Rows from block 0 of the decoder of a small image denoising autoencoder, named by matrix and row number. Rows with one number belong to one channel. Each number is 500 + 40 x the weight over its row's rms, rounded and kept within 0 to 999. All counts start at 0. Numbers have three digits each. After the name is the row's rms in percent of the matrix's.
After each channel's rows are labels from the 100 images, of 14976, where the channel reaches its highest value: "strongest on" is what is common among them. Only what is clearly more common there than usual is listed. The data: renderings of 100 made-up gadgets, each built of a few solids, in any pose.
# convs0: first 3x3 conv (decoder.mid.0.convs.0.weight, 256x256x3x3, each kernel summed), inputs 0-127
# convs1: second 3x3 conv (decoder.mid.0.convs.1.weight, 256x256x3x3, transposed, each kernel summed), outputs 0-127

convs0.254 090:498449443521569494556535506486450499523555450545521477392522464512473533524545535446460513405498401523494524522508391488504515529485504415470414484436527531495465428547515475531498513493495516503556444529472472568402483508468450460485516499513506502521483496491477359520418479519536534587528486505469483555507501496442463505489425494455503498499468481490505564480522477530501516436510
convs1.254 084:510463451549547476548525458516505511497478568480490474510466548447442496483464551541507527553474468539433496435465542564522471483521455442500454485506540522516582617483408520460489556548485504444490468557472459467506504529581503562465549511475498485510485468468513515570516514472495456516531479498564552521428544546559548412456431551530531521481525399519516557566531492470500468543461
strongest on: red

convs0.199 094:599497521496484511470463471471575467491494508517526488452499461508470549450511491556445506530481520540437562502485454484551450510531498481449497484512459454465458497578536528408502531466551471476514501478505446448468472505469473536494461527515443499546543461511453487516468524577465462493484432468541441467464484445514473467469548482520460488475482458514496536481579452554564497539493
convs1.199 102:409522472489472484517486515542459495527463521497505490426542513481457499487469469447534486492459468470567484516528473529509528510555535490562494617468442489441615546469518461487500478495502456543419504503477506501533563491554491505451466528546520516471474494515526546505490483454502496479524432486481503557610429504533505471572544474504501517563508435507496489528506581472504473555473
strongest on: green

convs0.224 095:504539492440495450506496508491534534466479582537539479457533451511493492501464430514475502504452427502518459550523488567459504507478539465441557519491510464479546479524494568522652424509447541509446395510454491534478529490482545499421516510523497503463532489538490549499547486565518457462489473521474540528517493501485525492506487468498516521513498492472477506514580476395607521499527
convs1.224 139:583480460511429446459513519513548534489483520529503486499442505539357494483513550500552507481542521468469529460470553513554469452484468480478523530472530567504557489485486426447485490560460546480484520502429487501559522504478506461565551499533543472513443461496447502473545496489473548597461476442478518511548481510473572571446510508516466505522493437455495464480458486485412531485527
strongest on: blue

convs0.207 114:508586433500457476538547482510455461541454457487495503511476492482549440444461508469513465501505534410513556473454481460500508508503529445520522491535493483453484508432473496497474497482400498495477487490457466521429524488473464562507531470395515521474493477535457525511458517402484539533482499516553484496495446508443476533473481497497479439474479573473495531476520468530481504349451
convs1.207 091:548535514505500481416468498503449508495445480550515513507555499505504434545495485521515478505478470524574554570499527552523471461476479481497516489492609506561506515465457564454482458507436492505437483490394510571550549570574486493512521531404499548522475479472472534538550448489490493507495492485455558522462477543525558470469526521526507519495513472585437496516527564535465500483514
strongest on: green

convs0.41 113:579499465460478508491529493532554530521504514532466547509450486524558494440496518493531474514494413537520549517489492454483420555480530423496532552443491486502490510510489460515539494525514493526445512433511543485568451567532406476502534461477482460400535550466461543435511436476481475397486528394538468514510475533451483448538489461486576468448506521532483466534540489461485437479460
convs1.41 092:530479489507494462466420488493511504535476503501492508502569430538498520425443529487504561527525459562583456553491463496530448453480499500541520464473441491520598482426503517488492525507519511494530540458598481507435522484520535465460434528527444529559492533506560526503549534538532420513531494450436552454485390502407503561491432493529492499560474468474495507492492496520556502499511
strongest on: yellow

convs0.217 100:528479449537455535464465492535410478506563443485492496428469468520495457471439524515461538438452537412430465481451502512508568446522473454511530495494488471511551508502514461454525505439549501475539489504513519448376486591477524492499445505536470546579406495441469447457521593479468485483486541400472483459491439513485450512450496461480516470532482558503407481497492499460547498442548
convs1.217 093:506535506469496472528498513459444551400467447467522541473508495441501483498497489484516489506447557512495559437462470517490524578449499484545524534506508548524550439441509567448552466479502426520538517507489463537512518498544486500443475506490462449462522564472482510535473571558493508508542526514504492564535467565557508491505505499569465444529526524476569511526442547461528518497587
strongest on: black

convs0.47 087:502477440545474517546513518484503470454574439518520552426467463473494540520414561486482457513492563460515539532542453495534566485489506379583498524486525466500514541529497535485487550539429519551437425500558485507440429557501481472557495503536530475428439535449463546507491519481511488425556477445543501521532441463470460558475490485520522458458526472525509463515491511511623487337536
convs1.47 098:494486507505481545487460490541490437519521526488492493463532509489461483586474517460459515504492534424491541439529480558529554541563488550489469586459517457508462533557485548506509492449560449520573471536504517482499520474442464434405450449523564474501500626540573510485500497475526487559531546497590450481519509534579527504498479524515460418478538531529583481533494526505449447462548
strongest on: yellow; orange

convs0.212 074:491534548451578469493463532476446472527367561493463518520401552491493481550496567515540491525533557488532515487536599507498541538510527464512466505530550535507537424498517454485590491528499555514454449506500499547530444525478495623548513464539514545495540499534476553550408465473469526473486539517468497542523515517437557477468475497492482500521537475438585402496473502457415451514505
convs1.212 106:521525566460387496588504465481524462485511442464445555548506512511522622425508561495532465452444468534533506454504470521495479529573503503500523452501472484509508421502526478512416555450487521501553601460494509534415528518491452528495520523536463494465497517461558444477484540457489487510468524519537496516509484494457522500443507449493530473508462469487447528547570478483534571496514
strongest on: metallic

convs0.165 094:412457489450560547519462478455558471542453512475542505556421465530517439454440492468529391463449568533507454506490508554499510521514501452481596515410515479504512536516487551445479470501425496502451510532451478472587489497478501548498467436457530472497496501455530605505537501495518482501478542555464519494491372521514451541494496512516479488424491465492482491490424499486464471497522
convs1.165 090:497471500495545473504527536507476522469525465552547467544465543551479454519499471506518445522454547538534547544534465477536460478565476511508527527506570473447513564539459487517445464502456482486489482542518494435492401438528472481543511509485517516520445460526564583472532438452528485556497448439485391478519480537455532563523481518478492496437446450443526513597535537416506555542454
strongest on: teal

convs0.221 135:510525478526479518497438481539504454491567492479513449483505410489477517475515506544477522455470465536486443495436487508509472523518447498603557484564470454488466512530495561458477492487459469481560484492548512445469438547460437509527539474496476551517450493505474493533527518450482453520422475524554537472452487530525493504543524471531552512486438519473459479483455544439496524479485
convs1.221 127:402507543523447521554529461500483502491500475524530545433487532497482490457514462458539506557476510525458478525515458479509464513477488529556521419494493498410586461512504513490504470526557432543378463542520465564507465451517499457421495504512505560499561506499524527486453491396494514484567433511456487609565462513491514539484483486456461485523588497494542483486476477464546518547527
strongest on: yellow; orange

convs0.147 101:431523547407450499505545492514506508525573496510453535484473480511488515440510396505515521541512426553476508494515366516503510497542440531485565471547471434476503533541520511480425568498524492494555544503550525490444510566503490482508509492502501469544476481473523510520533490534492497501510466535519510527513586551539515613495470504536511486504487539601520517509445488558435561472474
convs1.147 111:496513513558532535457517518573517518504488559421521473526465418462362544530513487491421537507443498429500520517534532506487466480475461496491511543485556499497603512500443502450463525577422463462494551521460458510549530503468447493487482536510538446495420508485537447486540497493473507519521524529499472494569501478506525504442523481500466483450520444487474513479472468552501516559559
strongest on: yellow

convs0.30 113:448415544586552468519497533468534469520546493555531527589509572480564470550513534506502550520530423512543472546518567488520510514508464556458431550486524563497509441492535515528557515523471546495494500522528455579590531523452524528494552551516543494547446534442420404519401530487525508560555517525476528486525558520546432419522504473512506537534527464551479513530506504501462534522473
convs1.30 120:461499498555474491510522512478528418486454538476494539474530496474410530549422525551450425478535449446476554472520460451502514553435541532497467463452489462438576497552493491517527483513480435502590528462512524439523518505490477463594488520493507560461531549519493512499477451508587470526525493466507507571453537506441550499471487583466481451489459513555435495518457467414460510527444
strongest on: yellow

convs0.70 093:553523485476461482500500469420504510427469578492487506494564456526489555548504538538501474546588497490512441521505324427498496546467468395501505502489490465451443433510497534532480497510536495496524430555501519522496490543508497390536540543442518508464524469501490466517516506478509453504478521435566476498499432561440568482524482492466522467481496478511496487505532460516488520418472
convs1.70 095:531463515461464486460563550472505449464451535517492508477503485506476453515546516470520500544416524495383493538448533633472534499443472491537506496529514422431593521407450496469504442505439478484496488499464483496561502496578447555434478453488464458524530474520485504481494425470487521510475458520556518456483533483576473512533517484515496503531454454494512536509500517428493499516488
strongest on: red

convs0.95 099:480418469523501487532500498436472510448502545506362485520531509564456412491503614522540418385494475519510498503501516473490569488422482508518407484530487489484492447478489543475508487528506493506471452503540433578514525549502521494537502474542527571543481502501561512508442541484506534546512491471458507459523567521461449460496452563426451479510494529505468546566477521540466489465501
convs1.95 096:494572552486443477558537481470465505531477452514507505478412484533507468495480535482529492592476470514528522415485487483605497520526515477482517509483538507441538541469444517516487471496479536470486492459500526494502479494533493560552520499521489533501478411523505490486481428454423508480477488479514471503504466491488597494479509458443513570568541416527494525475499481419512505513471
strongest on: purple

convs0.152 127:441499506506454530486509505467505458540490571492481522531522459497539568483526419441495550565512558541500448477516454520498496532520515554456540496531521514526519539450494508398409514508548483476554542515536508522485496470495528562492496499484498530524525482457486523489504505502491468494524488492519461505505525479514506568470534526532474478460492537507535491505505496493340503450477
convs1.152 101:544530528532492495473539480555514458453509539455431499552441512511452470459412543496476445481476476501522562436482535573525519485533474476515495498471491470485577470500430466447465462478524510527533545484469516441558524445546502496455485539526492460525480453533466453454466480460543529579588509501479515578484480467492504509539445498464458455506568426535520442546484444463447519518477
strongest on: blue

convs0.143 088:481476625484495486458503500483516464421502502501470518507467471503477476427666445481498443504546447528516513483508538520483460499515426494482394482467467498531471520440477498495425454513440526502498517537527542477647482488474466482501488505524481544552558467432505509507481442496518451458495470466562532469505537503515510579490482481504475490498524585550481412507518503481333507529462
convs1.143 103:491504474446489580571551562527511546496650474539519479533532499504517552511500474519493466546463493503526394547484437495433487538461540534522470462461465480457541531485512555550566457460477379462464506504473433518496475512509528447473477482555536557508493495511547562537523469451550499517510470487459460523502426515450514543556489492533514449505553484565511551481503499489505512517420
strongest on: metallic

convs0.28 103:411517528511428523491529512494478532513515453524541447474488521464433467398536317471513528533490510473550497497526536511479424480508463547472518507494482426500544497439506464532401493518430516516472501498479495569590461542499499511496493475490503487469550505473540492388545476481520486477493499446496514509475557507482493514528510536524549494518522546481475520473519456443534460579512
convs1.28 107:562534517496522505411548539559549509481510487511550521497500460490436472504496469520517562559523519468486497538549561509479433509497511488440489451512529505568500540520514508465436457501461436465479504519440522449556465471515555459541546511522513490537420467470498569482531481497427485587457494448541457463487474501513515488489471510540523558465530509559522475499522435546510541484499
strongest on: blue

convs0.17 103:633525334493518514503501521572549498413451548521512488466470482454510532568445496459519552494532428347545481511495591495544456529489513387512493519506522475544439548521514461546514541539437535551491416485521564503468501546521450496533512509511532504482531510491405549531493467397541522461519541438512481504518550520473499483498486502483486516507504474499530479507544515503551513446496
convs1.17 095:550505510572558576535438463510440470523518520412500494544569500559499519478481491441504498530469539475421507510504562523422493425463505513476583550550479569505502518484456483487574439480452528491473541468514476481449477503490543490495479470568523602580463522445512522511508510481477525531516496456560491487455456469495473501558469436495548503531485455461504441538522509497442449532545
strongest on: red

convs0.88 121:345421642488405497494497503515497477538483543513385487544459535520502478468559453546495450496479437595510530479498413502478503483558445526416548472509504556487504463496491448481551431500535493473542523539521492504549442449507535496467499488496486477477474517499526456453513495574491453479480520534527492497517462455522501531475485523538493497537480561531475502498504483534296484564476
convs1.88 128:472525524476508479523551464469575543528544428420466488543536465519544633533465487517467505498461523578503473525575468536416465501561481527485424435526547393495492452529550483461493507534451491491518541534558569450411477524584480519502496513535506512447528500499520489486552519459443530533486489516521497476580507550460437461489446505523482553522495488486459550511488461546541511520507
strongest on: metallic

convs0.222 094:460435500478456490497449503532468455530552481491401497467458489510457496435491381559501551543504467551525437533496459540511501524541445469529485505529496376481473538549505478461489518510553517522461501469512510501516470462572506458491498477493513468530538506502471502503499449534522517315491515594520465465505486507458469495516512524526528476484504530536542431577438515496510566482484
convs1.222 094:524474542482528525580479561449465469421554474519473485479451470501527513567571504473524482459408503496465474434503503559495461530547458526516556475528484444519491504477514526477480523557441436515508492503468481609497552458539479518502463464526411527469537484475518507545464527415552527508445514488525534570505472494445456537535513498540460431511510469437484527535471536466484521510524
strongest on: white

convs0.102 112:414465591493413480485428479551490484484473517472449527402483429491497549571556446540528585505528427613510413484526429530563520532511485512433477509489498464487489518518502457471576493510504513495552492523459494528564484485507542453491464457606508477502489515474495467513468493485507445496533470584484490473511543469527457549490491478486466476463503542556522445496514512528405482546491
convs1.102 100:496509506429542544473514546500526505516526457475446500521553465487593637391522487532475582486486497517497520488528472444458500537554494538487516486551376474500543535505606498544418536483574519453506550462585512501363489516492538479536523530554480487489483505420508486474483463440533551439520467507469480477475474507488390432489548468512530480536473438416501474505490497553503509486464
strongest on: metallic; white

convs0.111 072:488501505489500526467472496418441505532451540513503532465461459475477552415457498581482510490469543659497413535519436566500466504464423495510428489513506481494486529500524538417496495531493503532468444511471453538461481441544439562497506517450438519434523510534546556441491479522513453473580502580445418500514541496448575434484485498568452531509533460506489440522472495444528458490501
convs1.111 122:457482556483497466503497473497516461532510489437490476556552481509481640472522543522513576531525493500445477410524510438496526509576431518479551468507504438553530436508518512557447615516609483501522492480560451591421568518467433514520506519533453508534458561515553453444449474439513561475467501535532507461529525525486457386490430527477523489574485452486482512539526522442534522604469
strongest on: metallic

convs0.87 113:480527462473502499466478506484506483486437553480576483524511477521483526524436538521481512566463515474455536451449518592440467538524526507498493459523480477487509561501492482494486439480444494517467492498421472489497494503524459542487427526427488553467437467541425562421458540427503489544456483444502494521427433434563496431470458514483450449465499515459509465484497482457581464474478
convs1.87 117:521494507590537490561520558546518533519480498445505430502486522581546499524457491495537487492499498497497551514527529494526518475476502446521534535480402457551607482501477501488461469438518498531488468498517512475504518520573508460442480514534519479448479586507481481521527454499450524523504439497527471538525476522612523433513581495540486514518528488554508589538566581521541547494495
strongest on: teal

convs0.227 096:416511472439481567492504521581486497497534496514396493519448517518470453553512524471533544508509494464510580456506502483479549542507555442440410502567496478467501484466520457547468446484420506489529512419483531518513439591530459456526514433509507495429470481400488506534486466504486482430480413455459512521498539494424503644519464504458517455518502572520515481477536477450452499536506
convs1.227 095:486474519537527509461476436536485481534464475532555554490508496452401499462494509526533428475501452472490555509501529496508487454461470453502476443475511549492577444466530478468522496537529610449534465548448505588476480518513456479503492537514481475576606512489457523503554575453509509503533588448456475494520441527540566562534509481591421496540486459488449503469494463532462525487529
strongest on: yellow

convs0.36 096:536531482499467484467528463458540450444515448531532571448488502468481466523431441503488498519526532472505518540477484595415430539488458518486513472515471449480513477563520509569487505499598476520507512448524475582461435459440600464476504478468474557505541487539456507524501506540472515447488475499498485444518472442533473400473539469485481498460470415562494571467483463527563474489551
convs1.36 100:554476449498505518567445516541509473493501493528491450482555451461485545559566513463510542541521476409488503367519486437468468492500503470473486545476487403491591518492488540533488484473432540483498493447532489434482606475531413541528445439551527460516510528573549503473499402446512474526531478481505478529434478544500542437492498520513558477591525419460538538558513544431519525583415
strongest on: blue

convs0.226 092:550476403541502518526530475539483504502543412540494445436487474537464497462512488448477541470439452441518430526501389527546515468429521424473497518520494442506488508500533508497435544496496501498495452502541519513530465498474423479525530462521517455548497530418493389599493520418495483513501512437497496481553556550502469545501525543497510453472502467521500497522384501500481495442490
convs1.226 101:491492497514533525448414449503461503449461423534480534478427545440542461504520425459458447467546514535503461501507393465541512460473510484504521544508552506489492629416462498507494549509473448496492501517475496538461530435538531453525510452401483504522503467519481486522541502498475455397506478542408547532449463531498530474483482424529489497526499500459531483464438524498617474482488
strongest on: black

convs0.85 088:543502467516465472518465492498439492413493473508479539502454504477506489529423507453510548452498446522533601513481485507548470501573503510565549535500518409533448472540511470510446478513420505529447493420594550470498517453505444427537466508535507413407433500533469506403529528565511549469522527478504448527531452482564530466492444449455573522501499456477545421481535496448577452447566
convs1.85 086:563569479530544444515529465489518469448513518469499456591475484529538511500531413411481499443478574483494480454520567541470450479464487499523513499505448536506579502463479532507510529430454542475532471595529448421542526502507502535568506470539476505493499476412442465445463521511544509497488522485561446559496460559541559549521526527523520459509463465431476596531490532446539500471461
strongest on: blue

convs0.122 093:510563515438553505463502496478522469453435513469576493560535483506498439490537556436497505485454588485435504461433464509427457494553465543480399509554477511470537467444445438558484500452473491470450475540477540493581563570486433489504494521510476508516525476507519563486515528474457541480466408491549492459468536505527593479504503461477509491450483535490417445508508488472481525473522
convs1.122 101:515528498563513523561561464561484477620516515500483492519559510484468515529526500439526487543489423462649514478536530491475526454492547501505472501484475451461553540528478470500468474548479420474495465516479452503530481511525484475498508484517495515526512571535573528505491534471489497557546501502499534603543478556537550492548496551544562480502542439564529546583541557483537471474484
strongest on: blue

convs0.186 102:459566495543417549510505502496433490476571405467500466487473560456520448490464483441478499452524567451482557476450426539498522482595488473449534481549505469525418453487485512535477520471496514493480445529482515506542476510481496468469521548487538460448420487507482418524555530458514558502466516529605543522497451488492499549498499525506493480479509480528502436498397477454544491354486
convs1.186 087:525487510467458505498502464437476561543482501471491528469541558447464499508529509490553493430459507493506560397509512550519462558473550541551448526552520460468555505540528527466458430442530505568499493479469479423527574502492438482465465450524566508482530496496517519449532557425547476589485561525460554513540500459477492537575535526435487551476511437497540468478493532494472538530511
strongest on: metallic

convs0.230 098:463499627494488463507507516499376475455498475504466509623442432494459389450459479428534502453558473569527570506494471490476525467522514627479442512481514575521454464510511463512463499512381501527487506550492503487550483494472501516479503495481517471516457478544530508445408492525506556538502477540411503495513550493536515580487464517487478460469514438460451416509478513523424522489533
convs1.230 115:498535509458483524589507547453485547491595466445430463500500551501533580435524438505533504497426510497526423477441497477451519502487582564506483456508564449504523397505533536477525433444481461461489529459461464555508484537508517495501483475546570474476546550500571489521476557411518529523522456473544475481521499474471494596521474521526543490512512457558420514494521510549542545528426
strongest on: metallic

convs0.157 079:485538534491517548545508530413508460481518473477513484559496520482529467553481507433531657474564529502501526481474535492561476513513481476500446540529539485494415536517502470468477599464485494487399522526556524445452436535526496589502483522559515487501484492505500467521455482475505465483520513515475514520526561431529463517517448507530479503435504487480523446487497585491525548521496
convs1.157 117:471517514488467500489471524506536514495451511447503479558597452530470668423526523524481554465504482487425507512506466485478471495563457473501500483518482487488547510552533504564462586484660510525491462501511461488419537473426401511482490507535496508516464475495484424499469514465524518436491473596543538475510413472446470449490501494494560500559477449507552417512539540480554479542532
strongest on: metallic

convs0.171 134:425366598477363529491471491516496529514537404488433530519463533464529449497544554543497529436540464499481500484504485457519467492487496542431409464481479482498470488486501499473560496499573510505523473442530502565532537480499489455513472570531483521526509473460529415538463487488515508487506547495475571486494495487499514438493500538477515541511489541494541517479453497511423527479516
convs1.171 098:539543571551522449477583495505481516541486486542538454543477505508470436397533454497494524531518507526488533497533476465533579444551481471527526471468561516445469574432479517518522517450456528489454488487546526478494501503582536562473498490487574477466407435524417477475485420481467448457472482491485506512486483431502526465494475476519498548515494427512478529547591486468512547484490
strongest on: purple

convs0.131 105:485538409515569491506525510473491490514403506513514493495511475488509507531432597469499442482475581499497545564491494506572519471459546413537456510503507470486493530483514473517457454526451516538508394499496501470331495552466475514524532498474507527494517480521519552480471533422518474508533443451512492516518340523457527441462489514542472512560501413497503483514541487522445500461495
convs1.131 098:495522546594579515551517564550468490549541463524462443530490486542515438541508535499535499557503487483453533484495526570553532497525404426489523530514516550498561502527534451524506481496429650542510466494453526527491554433499469486513516558523534485512437558474549493492518478516426530499521490515562489478444509495494557458567515515530448509505511462471499520538476505470501450509532
strongest on: teal

convs0.49 092:574547460484552507452507473473448514464485516500533496407542482505489521521466522480548407567533615511491532488508556533464422563451470535495537497550483487503516540504508475632493524514500516543489561481433530531495515519494551531501473505506478505519454482494472510563568488477519527534513493494541501486485488482473486510482544547462498499465503486600531454494505497422582465475498
convs1.49 099:475475464596511526515542424569496452466481559431428537574520436523437496535551495471483443501499501462449480399445504450479510482457475471483492606458462542480592452484509492514509510471431446438568513454474524509523574459503478517455480503513588464579479544526557449492504459446559432529447511474545520549496540418538505474489518459479523528508501455462485503520455461544411505558481
strongest on: blue

convs0.125 107:525501544547469478490575477580518482440539488567456533573464514484537469534569475497506456532531427520525527541523608546504537472480498533457447511543475546502462471564559510513466530515499479512459561504510440564593476535529447506499469538510561557547578499510573550467520526526524530546495559563520508510484544444546548561478469442492457480512488536500524477504519512545577559572481
convs1.125 105:466487462512532437537485498479559495575499567428512507476513461519410516514483466511522452514516454422643493558522430411436442487508519457407477526499548453505535475563499440518514519483551513452539540443493539414529500497471485497463481516624464555492453441567467489514507545492511452503529506518435484490508545483480572487539503508463540535460481456540442538509505514488525434531549
strongest on: blue; green

convs0.178 083:435455465458542515517538508580383470466479474515460431481496463495521443466549490451506447452486394490511521499481433517427485476477468438511452498502470506501476497553502450537518498509399517482542448469483528487493546500470461442496491466526537556525517475528512394468513508420501521501497474453517476488521598510509495446483489564534463509500509594494523422499562516443492491470530
convs1.178 098:454461427538556515549538487502464501462502420511524471462565540433535527534552464504469486525495553523453441518452414492475550478474519576499505509508442443458516488477515521504554534508581456512536437531524483507549513511513461481565471429611499481520526508479441467554561507541469470475484498509527539472461505486471417475511514471517538437510500426505463491473490510532459497567472
strongest on: metallic

convs0.8 079:523530558495526472529493487496401450489535477525427503423468419473543454465509514474521478463462521466533463533510408468438530473551549396475591525528537518476500574492517517552499453514474514550507459540521528455472514519484489475524527421563511455447458478542487508457517516558525503518473523506522498485548415533505528579486467534537502470442503505527477461493484492388577512444444
convs1.8 103:490472470497541450471641500544557483515501546479473497533431506452461590493543440517441559438516504488497482509430528490540563520413509472448468510526521422513538508507482528457457533471480472527446578502489512528495465576576533579551480593524512451505530539459499538551470539474543492410518532510463528532507489522548503447468467482488568524461484487454549518511496454561521518523459
strongest on: yellow